A small contrastive image-text model, trained from scratch: 9100 steps, trained on made-up ball-and-stick molecule models.
Rows from block 6 of the image encoder of a small contrastive image-text model, named by matrix and row number. Rows with one number belong to one channel. Each number is 128 + 24 x the weight over its row's rms, rounded and kept within 0 to 255. All counts start at 0. Numbers have three digits each. After the name is the row's rms in percent of the matrix's.
After each channel's rows are labels from the 100 images, of 14848, where the channel reaches its highest value: "top examples" is what is common among them. Only what is clearly more common there than usual is listed. The data: made-up ball-and-stick molecule models. In brackets: how many of the 100.
# convs0: expand 3x3 conv (encoder.blocks.6.convs.0.weight, 192x48x3x3, each kernel summed), inputs 0-47
# convs1: project pointwise conv (encoder.blocks.6.convs.1.weight, 48x192x1x1, transposed), outputs 0-47

convs0.63 138:127122138130124185143094064126122146137139119161123154087109128144131120164160158116150129098139104121120138119145134108103099118170088079132115
convs1.63 087:165134090126095144118131146154106133098150147103106130119105124171131115069100133138151113084128163120111124124102131101137166150090157129109089
top examples: red ball (100); balls: twelve (27); balls: eleven (26)

convs0.55 116:133144110126124160118103098124137146159108114156138198102092142157143110170137156114096089103133121112102153114140131106086098126162120118107114
convs1.55 081:141171159125151142128112110113097144098155110121166139123145150125107140094119087148163162094163136126156102109134126182116151134132135114092170
top examples: red ball (100); balls and sticks (61)

convs0.127 067:094150124103095153124136125098136128082118136145142157139136122124180143121086124106162128136057161119127152141109116146144154170141112147147152
convs1.127 095:093160105146118135172113165094161132091120082097109134114120127156142123143148101109114105136097149157134150133132118152104111154142083086148151
top examples: red ball (99); balls: twelve (73)

convs0.166 072:126105144083108111140126108147136125068119168165120124144146178139109103136153199161098119152129131140114132134120142093153105111134126123146142
convs1.166 094:090156088120146127134142163161110094153115111110110112078145120137132106117155092113149096132094159098156130152102153087126114095131150102143115
top examples: small balls on sticks (93)

convs0.80 106:127144128124119149141120083138134157167125122139100150106110124141122113179167143085116127103161098124095174150139120143082116123153109082128098
convs1.80 080:115103117147118143091133124105131108091122155115137112168151145142112174074107161119164128132152108100164147132153170130148112108147139148171151
top examples: red ball (100); balls: twelve (35)

convs0.84 107:090168126156159155146114142118158091121095123127108141118134127076132139160138153097135124144102145139115152158101101144106139172158083117122163
convs1.84 102:122149120153140152098143167166149143164151155136157110132161162140073143135132100110127133144128141128160164095138130153112174168139149136160114
top examples: small balls on sticks (68)

convs0.120 089:119109141137170104130146161109132094086119112121152162168116146156156125100115112139106143119130145173121104098123142105119084092093155155099107
convs1.120 088:155114114103125113151153121074110162146137151162135106100088133099079102151129135145119159108159130106132146130165153157108144122152154169149120
top examples: balls: twelve (59)

convs0.103 087:102124107107167153110123141175152125135139132143122129087135086096147152131163155098157143118104165175100149152087115138113163126109121109111146
convs1.103 088:119125108133148101166107098099111114083146135116104136148150120121147152095114141125111168112157128170139126163138072143154088111093149131142094
top examples: small balls on sticks (66); balls: twelve (66)

convs0.136 096:114116126104192083121139131191138137167169140095140130135159097103130139151176124103086115141130102164120129124112117131125122138145116106132120
convs1.136 098:073091143160124116118120120133123145108145140133142106162174125099127161154115159169150152125142155099111102139150120089158105111119107120166091
top examples: small balls on sticks (91)

convs0.73 099:164102175176151104127159114113129145131108107127148142138155137112117142109147112147116179112174133113140127079133152088139103118106152148086121
convs1.73 109:114118103126093126123114139097151128167173176126114110169124092126138092136080132099154105138112106133101150139119164144146154139159145117174134
top examples: balls: twelve (47)

convs0.52 133:120130146159164142166106093120134150128118090128115183108111130153136137184159136131120131079138092135128143109143128114094078123143093105130124
convs1.52 078:163135113115130151101125117162160162173097131113159111126118143164143098106128154124174090125178156122131133092132151139135135100170148151130148
top examples: red ball (100); balls: twelve (44); balls: eleven (30)

convs0.35 111:115159110146133161128140093122130121078148159178123154125144156096112159154119140128108120146096173113118146158149124125170131183140125103150136
convs1.35 132:107146147135085118091130111162125133151172149125146082129140118153133096103117103136168119131143112145117174141158110079147155110139132082154135
top examples: small balls on sticks (94); balls: five (28)

convs0.14 074:093141181161146143102160156129142092115140144111119093108121133087116157108156171146128141140115164160136122136109098123144148138100125079156141
convs1.14 080:155127123077159140117101106157103128155131143126143139141104094117083100152112133096097152100126112134085098152150089145134150093152105143125094
top examples: balls: twelve (69)

convs0.104 093:121134106132089189084160136112122115114144148158114118122137116088083141160121158102127119143097112123082138139125141116132161158164125110169119
convs1.104 123:150100123083103090130099142127114162134148127090111124120103118128122094087124123128155156090146087103142130168118108156166115087099132125103108
top examples: balls: twelve (49); balls: eleven (27)

convs0.162 100:112137127133201127138120142156154073147122155153085142131134111096122155141146109110140147126121130139075126169099108149107147145135111111140164
convs1.162 088:155156137162098127128177142120120126139179124104138121125160134173166128162147136118154101120160136125126130073118158095107146121129160152127091
top examples: small balls on sticks (74); balls: three (51); balls: four (33)

convs0.97 119:082148157123136177118131134166135100124148124149109139116156099125147153114136143111156116138082161166098145150094097139120150146149086101125160
convs1.97 113:110163097151166095138151123130142111095127091143094124111126139102137145106151146158131162112127166161159135170110087152148145148094116166112129
top examples: small balls on sticks (71)

convs0.111 076:137164121132177143148126178140123109138166114114105141114165068119117123148116146155109125121101135163137090120137118158102158147144117109144178
convs1.111 092:102083129132139123104091093150097177140123123089148118112148147157128112115104111133178125109132102154123140164106129145162093078127137108125152
top examples: balls: twelve (32)

convs0.149 134:106122116127137151134103086115130129133128112152113157087099139147148125177165157106117112091139113139122153110145127089094088131166102081129090
convs1.149 067:160139135091097101124177171141134100104119105140170092175138125137106154081098099142120105138147139115125133149155140144118144102116122165110143
top examples: red ball (100); balls: twelve (34); balls: eleven (31)

convs0.53 125:098117122131128128114092105095137158127122112121125146116109142139160079153158162102110105118163104140153145107163128147085090090129109096102091
convs1.53 075:122133140151120102112128096156119076186168119177089163114122148120087133165120137147161129122157133129120119126102117108137148148150160099117140
top examples: red ball (100); balls: twelve (40); balls: eleven (28)

convs0.102 100:112101129127161141156104127128157135094123086129127128130149119160162148101127181160145142136116168163186136127113118127126088088121107119091140
convs1.102 114:152116147137106095115140102160128147148133112098173112131102120115149095102139102105104120086154110133110107121160154105115094095113186149098108
top examples: balls: twelve (73); small balls on sticks (67)

convs0.175 117:124083145161162126136098104141125146109131078108161109128141135154156134101125145142115181130138163137170106116115123143134083096090114148093134
convs1.175 084:177156117104077114123151107113094129160136148130145130154090122085159079137122139113113102117127146100099121109156147085122147149141155147113109
top examples: balls: twelve (63); balls: eleven (32)

convs0.191 138:093111129145128141143113084108140145138100109135114160124097140139154126174156156090113121085125106132121157124158144125092108113164090081140095
convs1.191 104:138140152137119173103120104139139135156129117184115152094124134149109099166139151127116110122170105143119165109143127106094105168156143084096105
top examples: red ball (100); balls: twelve (38); balls: eleven (30)

convs0.138 090:144107128162052140139144114113134168129120130139146132148165124161150146111123097090132122124134091103153147101165124103163153164149157116125125
convs1.138 084:101112116120117114135154140106150116100156151165070144102163128105098112113110157130140148146150145123119157167098095134097167147137091095151114
top examples: small balls on sticks (66)

convs0.172 088:126136106159141165157154130134164142119137142097184099135142142141144115139123138128140101146165137131159093118121103170131180125096155077140110
convs1.172 105:160142132075131134091132082112088161148175167149107105119143104106134111097121114118115163125152114124106168143139147127177106133137115144133135
top examples: balls: twelve (60)

convs0.157 099:096141138150146160089148108121131142112146144139145131157151165117145120122125166111128123117097179133155169120128101158163101157150068125142157
convs1.157 101:163123094101102147123110135156095164150153105072140108121143130165161149131164102139108130139170128139168112125157138095096116131117130101098142
top examples: small balls on sticks (94); balls: four (38); balls: three (32)

convs0.169 053:091129113151114154089139179112141114105155114152109103115150130110102150171114153125093120158143086146138132138105114154080143131125136108153082
convs1.169 104:129107158088084140121098094124085153147120163102124134137080156102125092083129147129157159132133113127099093165153122135160130124130112141136150
top examples: balls: twelve (61)

convs0.47 102:103148102086126102099160148137135116131159197133135120123164130092119133139101119111122090126092157160156146135121104160153138162111114103145144
convs1.47 116:122105117144095157095144076117084159129140157126133080140127114169136112123137105119138127111137093085071151119162118105136133129133169113133115
top examples: small balls on sticks (78)

convs0.5 109:103198132117108171100145123114111101148153184161122150110145151104134118150104134105157107118121158130118143140118109124171162150125106107146138
convs1.5 137:156087125118104117098151101158111116154169167137110086100110165145110106119125111123170111111133110097095146121158146113152103118123149102130085
top examples: balls: twelve (48); balls: eleven (35)

convs0.171 074:126132107106138135123134119102163117108135157153151111119140075143165113130086107086149112135092143120103116132141081173123176153128136131093159
convs1.171 123:106133148141161154110146152151128148139147070074128136091169115133108159135166094140092124105165125138144105105092135107118128134133131119158157
top examples: small balls on sticks (84); balls: three (40); balls: four (39)

convs0.174 091:117112142186154155120159130129158114145170136102118099131162095127124129095115141103139156143125160169168171124123102136134147133126111081144099
convs1.174 093:178130140101110097115108095106109138148106156110172127108112173101132136155118128125125146080078094115123106124148116166138127157132138171146131
top examples: balls: twelve (68)